config = dict(
    model='segmentation model',
    dataset='rendered rooms with furniture',
    train_examples=72500,
    image_size=48,
    crop_scale_min=1,
    horizontal_flip=False,
    cutout=0.4,
    num_classes=17,
    output_stride=8,
    arch='vgg',
    norm='batchnorm',
    hidden_act='hardswish',
    depths=[2, 2, 3, 2],
    kernel_size=3,
    stem='deep',
    widths=[96, 192, 384, 768],
    downsampling='max',
    init='trunc_normal_002',
    optimizer='soap',
    beta2=0.95,
    learning_rate=0.0022,
    beta1=0.95,
    shampoo_beta=0.95,
    eps=1e-08,
    precondition_frequency=50,
    max_precond_dim=1536,
    merge_dims=False,
    one_sided=False,
    adamw_lr_other_params=0.0011,
    cautious_weight_decay=True,
    max_steps=12000,
    batch_size=128,
    epochs=21.2,
    lr_schedule='cosine',
    final_lr_fraction=0.05,
    warmup_steps=2400,
    weight_decay=0.2,
    adamw_weight_decay_other_params=0.01,
)
Rows from block 3, named by matrix and row number. Each number is 500 + 50 x the weight over its row's rms, rounded and kept within 0 to 999. All counts start at 0. Numbers have three digits each. After the name is the row's rms in percent of the matrix's.
# conv: 3x3 conv (model.blocks.3.conv.weight, 192x192x3x3), inputs 30-39, a 3x3 kernel for each
conv.77 111:426521530511532460511479539513539498550712438491465506463507498448510443462514479446540500411431479505510580458458521518457443529497511440576546740604519459497348445494431538478433517459512439518487465546386506512520362513480524591476508526464601443485564486526486476596
conv.78 093:524538506521528536513466493495441537459501497513535515470481544556548519527448416491470487505497478474516477498514440483435511503462567480602431482512463481402489458418483472474405463572623445481431519487469498479619505500459552532449511487542567563457589520524470468488
conv.79 105:498447609435484577440554537536403435543482534474500479582478548509442459470437476537589513443570555498466445535590446466480545517453478556527539501450616447509499468437518524519467445446446532503468534495463528511423556570540578578528505542546466445494530436464532469443
conv.80 104:540429512471473532497492445471418482466526423518586497596528562510499503462535532543457521530511516564520460486504509490503447476497443489434470550505525533606415459470411521500481515470557506486536497506461475447540465521576424512548534515489529467491490522459514444612
conv.81 103:472508507451502564484552544465514510508505558509550463408524497442526516476503456470467475456499469565518477433523507563458482519418425492483500547625396497568402474478521552432503478431519376566474393536533381430477417504530584545566587496450477476526431470553428466446
conv.82 098:481429481513460480486536574511503626531433525451509491534506463508645506468441574465421463561554516426484507424473428513603463560566626436493546505390424525561527464481523474523468489520533498526477503503566517520532469550572456494478511430482544502542496544494517560506
conv.83 098:461557538488579436435491468429483542423509512509466456470489418526532556481426436480530412557435446463496521535465483530541576505538513424430452453526505485518539527430505581491505517402525638568470427639442485546512430478478443547546562522601417442500519483525493457453
conv.84 101:409539487562541464540585539488515559520525612492432610467469506460525549448496481503497501535413528495452536520493442505530428407582415436497476474495589521485491492478483494456512579476491550481494577504489489533435496480460490524497558625572478514448456537480512555487
conv.85 098:475455461515497462603534560470519484555535519541489423472465503506479452467588485532573575561427478537524479399488551555443587552525477525501521524423465569531468492497483402441453622439497459508561499456564507379453468492535505602474465526522465450466489498511409552573
conv.86 100:468429585464476461524494587434517509499486533482499556549522481505494443466433497490551484567428540547409474474550496470546495456410464471438506493480478550509463560465468496502491533454467491450407551497466407466516528513467528482517469456481561465498571543515475522531
conv.87 093:462503497509555503506450426470454486574455476539546492484496518456498514538424437474500449505441381523458536513527521489454479516468529461424487504512575373456522430392347483448522552474449513488485504479604464433343497483536404384513381363591489442419453500528492635571
conv.88 100:566475553524536435530481524627456465499463405466501512459442513478507495496448431471519574508418541546512518522435537598503581455413493521551533446453467473506460533467472506501494496517462532448545476489439503435483486559579498465456430520484512521448562572509461566499
conv.89 099:549479531479518594541519602520520508531474497486476494521593521519394474468479531459455457587568491448588555547522434500566428546594595470575457548575496441517503526511555552573589395541543462433503468510501487483474479495463477504554461482456472543533485511455477518482
conv.90 102:588414495447574501517423463493516510502495489490498490525482503452423561525483414550489429479623469393487477439512476493409506482408559491435428493458564602554570514520450422528444462522538472471478413516507519516474392520502484531455447499509377434456450525500519527490
conv.91 102:496465338542491412485510544519464479505483567457503557525488482438462407385507462474575508475520467407491615531426575471448457525565446498520481491517481512407463476480476541554443504432483563499482494435383556444493600419497511342491469466482446458498473564462527594578
conv.92 095:496389421580611429485543447456561379455496440465504453499480557471430450461511503469555440476496491529475509449484458516412532468462432564485463504391494518502549499554435504456478514503523496456414592593512534502578429499437515496492521445429550534504350440475508434460
conv.93 100:459456364490394517556575544482465438543482378487544486479419445528395438584502447478497434510509482460562491527570503548515455539450482525550522487546471548461345509528500523513491539463514557527456462468412463498458589354571466489591458519582399555508493595549532501465
conv.94 094:403432481483541496529494564487490524505474564515502550465539460515510460484583484559457455499519618464533477542431547506442456487499478479361519531479491573414486515461483476526536530528501433483548511545500478510457499413587503488507478441482554506563573499476480508553
conv.95 107:509517516561577562576418440573481507607432472492482469508455596534512539479464585610708525449459486510562510459476524528510467511460509536414449442478482523559544466452507471395397523567504420495468528535562486471465488517497528551481475393524515533521513520519494516559
conv.96 102:563508520447361482508603483483412509498505466516504491493518585420482523482412588473488559478457497480531444464425523512506463470507458581541474480526480452534490498496408414489544513495552492539465471478550516489478556509547510485507509479575468435528487482517491388556
conv.97 095:432451490381564486523518490443408439466464453483548483484541521466456448495522521568512490537500462525543482482543563419563489424553518593545471498488495475485485511386372559626527455518518521510425486483514510541482525548477480441456425484494532496507575399586444493535
conv.98 099:450480509560413470458413469493506453597525376580436368468420456425349490442419381497463440533426553555494410506472461542594564542450386516535570474518510510606524460485500507519454490399412480585532451376406520466561558423477433403493520458467472635456594535469497492477
conv.99 096:549400501511604553520518405466552475484488529492534524580528497490458472446524477534526574548460497495406378486458527447427483469498535538479436448522476521501425460415465503546465505400491480515538491521399568534610501444532514538420441537553425512547462491511435385469
conv.100 104:476598478469455462519463507485533526512420434479578636484567533423421471478484472491555539439488531435453496544513504534505583538432482561475430524414611475555411463507496525479505559407518510500539516436428515517479566443525517453446516470450555449501517554544461501478
conv.101 105:542363457526443596529568576542488464567460358516456437473468517539474526555501496511511504534563605417500454495487534539463577495418528516515543510499523462488471472476428492423549521466487508474547506395462525462569446482576483536601464553514488471444564483449531476488
conv.102 104:534579364485562517457540541518452394568569417527534468486429452528529489599543479495551522585490419533526522461492439398545431532592534447492507543469553450505446491458480422520433498514430501506482492567426522480472568422487468513557512521513496501553556488536526641508
conv.103 098:476395492545684572514507538455524469534567578546520489581490597521468451539455488537515549410560545407488465433480440484567587490509545502431480469460494455491470515442503527525534460457539437487501496563458437488543500588540427549461431553499481497506595522482545447525
conv.104 104:454488559507547517451378498656561451459445452547506481444451458457499501457459498458494517464529595460473554479477523506449503478531516494453557431498536506435509493522510471469446479458497464474438418446470533490494485506455484455576554540486476426520527519420533505541
conv.105 091:470473518480448414507579548527472429554431482470424477496477474558343505503508436661573549376435463533450541453506436488443475530555488463453452540447491429487600560449506512490450483516503503480535521523456545495465547630502433519504474487445516536421526511539462432432
conv.106 087:627514477414469522497483409624414510506507513455545497461480520579512581514469518499483541459431465377497482476452474512538468542564550537485618429432439426423489439439397515504432456491485531462518401522417541556648491493532517516580482486506466440433598595478446532486
conv.107 096:504531549518469486451509508509514543451422432497492545451438430418466491530443527537479479648468495503358515508467487436450492481424583544530519532518486509539465525477552610418435522431424519502515440465466545429513525541532526578509390639495436522474459546409533468472
conv.108 097:456431518518457395516498470456484485488449644535458468518516499522514411550484556459534456523506487471515519513452519570559568493566570570557515386473520486507435471574453573599486524443522510467536539530535485565490481456465491443439493474536586522512465454423516592524
conv.109 095:450515499495514484466528405507461553570516457513503567424519356536499492523465544456512519515469504466518491503528551442571498536560583598490518453481408496448458546449467513465550609517525453449477457471469431442516533594514420517557514517555482506514417478480452548472
conv.110 096:500573579581467488558479500466473488504481510513519470539476481477508453549444505510483424450519587534604585544450467485497500507542561509587516578509512454580466444542445494528567508598500521528533505441410504460498488400476538429538532498564490476498508532522467613567
conv.111 103:514453634500422574566527501497587417485416450527517453498487458490472537501526477456492575479540537550474509531440513498596519454534413555495515471547459502483468504518498506411539540477534516452445553463431530565526510556568486528483492489443499544447526609381500532426
conv.112 099:398479517518624388503488512556500476465527497482471360514434434405454470633434444526486491494397492520461472513485443481516456507475506486492580531521437571490472466402475469536512534450541487447447513494488527429463607537506508363447468422518496507471451501472534433533
conv.113 094:467520487513548494440503496442424399536554430552466468516497511478475489605486564645568488442466467497499445466476454489436509539525513472559506547419503513514456432484447547484499395444491529564343545527463439482540521466469396542495542617445513462481460440475500429508
conv.114 089:533528587538529544539488506516558544472483571514440535544516432489501497518545618497465493494448464489497508459558547469429417503537422526459492540554499466506544493497499528506546533464510518505590470471473547484437560529451448614563533498496449500494471443467523550536
conv.115 103:549471567434483465549456533450458558491405517458394429601554519514470465420474540523462542499515475468520523473610625476498502539459431428487461501514436498555523513442456447508449492520556543536484503579454479443449501480505482464465500483482542469496457459543472528497
conv.116 100:483576526453484543501554437441463452537539471488514484516451551526482551471523609524449461453546479461530557485443439562467460583600551523523509522531437499528485527500477538601475535485472460520499420552470498569494468495497491474534396523602470593451470584535494580522
conv.117 099:419535499490549430467513436446462474552403501531455491494449422431531577490491606486592499465600447417474509482483477486476462573531464453453583385399433490535580557510360409499482481508465485496520426535478506464509495496411516506460508542497518493527530477535480459509
conv.118 112:435514442558405489488525570484486403542491653573443494456437502467475521542450464469505515550451436394416479516512560494483404454482587453448541476612628432497535536488557481492461563516504579476548494459498491518458479385528469459534519546551559617398469483505494512495
conv.119 098:460487493524463501440505496544535492537475561550580462587438469501553514473561546454428432480496498528384497502514485520476491554485441503424513401581508617417542475529456484525486467522441493402471502532483494456509505589477438530473430489555447461591474563584439498460
conv.120 093:469517513411411554529578604448478627496429432466537548504530527424490420470460440602486394582519425499427521556517509530497545546420494425540517508438599586545488507640547617561528496463455530460535558444306512413532485400517544536492516513458532563477522514470481450505
conv.121 090:494471484461511460529541533462517418612507466529519599434565483507477579569495531386472496581502521591379534414471543360518583445562562427468438524504500625541512440423435526441472507558531553538547490507593521418509516502503508551561445485487481493482570488412354387502
conv.122 095:504549380493518509474417528430502486480470482573451503474403564442493539508518384488499513495551374418536466434539494419525495515545534454420449560492475484643503509509495454544530509507523563526459644470475483469397497573515515540453521510502486540589492656538632569468
conv.123 099:542525508430562521482489524461445463544431586487346514535532525554468543449531479567465485551563458485497471492481553449420498495409542452536533524617518424470568477529470555477496492507494475436501405451409503535472444498527479466523543489516615451491586457485537346593
conv.124 097:511465467467492545478410522501512538381474406500479552428418458432506510497507482507552407470453519504518525428573496520543454525494544588493515530494562510521450455442635440479510460426516502492489502485521484459537496440481432501478511463484456558538417496460453544495
conv.125 100:515461548561503492546480512572479524405495584519486462488520447514461437505534462526508486499421447523474510415645431448602417444534572445549485481487526534456488534562470436490403474482514492561604465459545481463503502546418476552492541483452475566491517483569511501527
conv.126 108:516522491504552488528531510501458457513517415465508519404491485443454479424480540504450493620527471555406540524469465444503542486518556509492486575483495545482486507455538600541462482491527451482464515468510335450478553400478621377541488531525458495534498573451487540482
conv.127 096:539522475529535588395463489538490558478597474475608468483423406454474430562471479542463443417516437444464519529514559463503497405476471405409459506584510552535504488487541470528483515506499526613466491500541488533457528428490503533471549501506477474465447462553484483602
conv.128 100:453418424570563554488544538631476411480452480521585521430503482522532521464485528441428455444436458599516411533481441503491453451441498504542465472542461449501446438401458531505543538375451520422433509452512432462432410568551507612465435503504457532466519412561595445522
conv.129 100:509548435545467574564546548491451518537526402404463549450506564511529481534476497552482484518486499493497393479470539451466493404517489486425465506636703490513449467426484528541541534493468459420517444354458463529506546551444569443450515500443549532567481554467531537458
conv.130 097:525474504526526544504538489494451454540519403517539520534395397407533467540519514418468473462474521488435574475492447437447368476472594474558583483508544516480468501476443512514531504498553468498555556475463512516588457445545468413546433512475495486499444590492485477520
conv.131 108:481562481504462514487489553464504561442379533496466545446459517494499490484523472432523522572460538446509462430487541449429525493547484458416625530416432537623470433501482466522465584516477465462476524412421450464566478477497428434564536494517570465529477444540458506545
conv.132 094:597614440440567494410573491450546464502563526588649490509516474393441517479413433428484476472466481515436532447520461479584491463480477507470445386606553483530490460551443488523486459569525430504574556655511492458407518488504456477488490466461521393540485514492598546446
conv.133 096:499553511455551585443499540541480432444414495505479554414441507475385547477542411555508543536538523567550435559390493502496507535493499514468491542490554517465439477481441505458491490534497478401508538533503427501475479479591433492394486535522644585441512469500496494442
conv.134 099:423511554490515428554465484482529498493511598495480420471504496456429519597537517453436509561452480506488439530458454479492395545573498499486425491494518448438659479403469550563556451427529485507562536552511531431480473456438561493469564553520532537452539474527521413564
conv.135 097:502476441562479534472524513437452533470464451384422521488501477489499445445416500446451512518487543437431582475537529482483507517427530526505561504526473432588574467532440500550526559512450527494506418481546355459447555479479397558538459478497500556493510508476580445518
conv.136 100:447498479577538455582477485484527573450532562505453614491548453477482525444555459589499477499537489505507522560442514496497511497386506468540535443490532554598510501521429472483557581532584562522490555368524461510546487417569509482453507435593430485396511449485459429520
conv.137 092:469519546479486445490533568584509520574531458517465545534515471486562625426475553513488404516496483440453452379430482474462561545563708599512404503552546494506435488576508535478441526554486469358436501488512482551469541625589473558547472468488521526546486550426521487434
conv.138 095:376324475487496524549485505438424505546511508507524523477506569502584476459480470488440548461567552534548525435485470438424488547543526549514555507440458543500546493463465472551483466479425557458454470474498469543481466539467397564525497453464589586556514485533538510496
conv.139 094:459464566482569621566528446443546528560508430493510483499518546449372393516633538442522539483467574486452461498535508577490499573403501393412513489524521623551443451452480550533528499377471559499507459493558546506543559490571474548420448441543485490494490503515508561524
conv.140 098:479551557466464491504509587493510403564588451458510463496536477472497495589451421525486588433443517571503505431525574576501518525428463532554459479531524483434487319468452536423444516488519586539469591630521473520511553529477493524460465563475424519487477554482574450618
conv.141 099:574618560461589453597417521461532507508521533568500580462467500436488559429489559507522515497481531499437452562525460484395501415472494527484516401481537455517524508484427478433464498499538517545451411589465524436491467509351512529403505412466469408592472484563426461533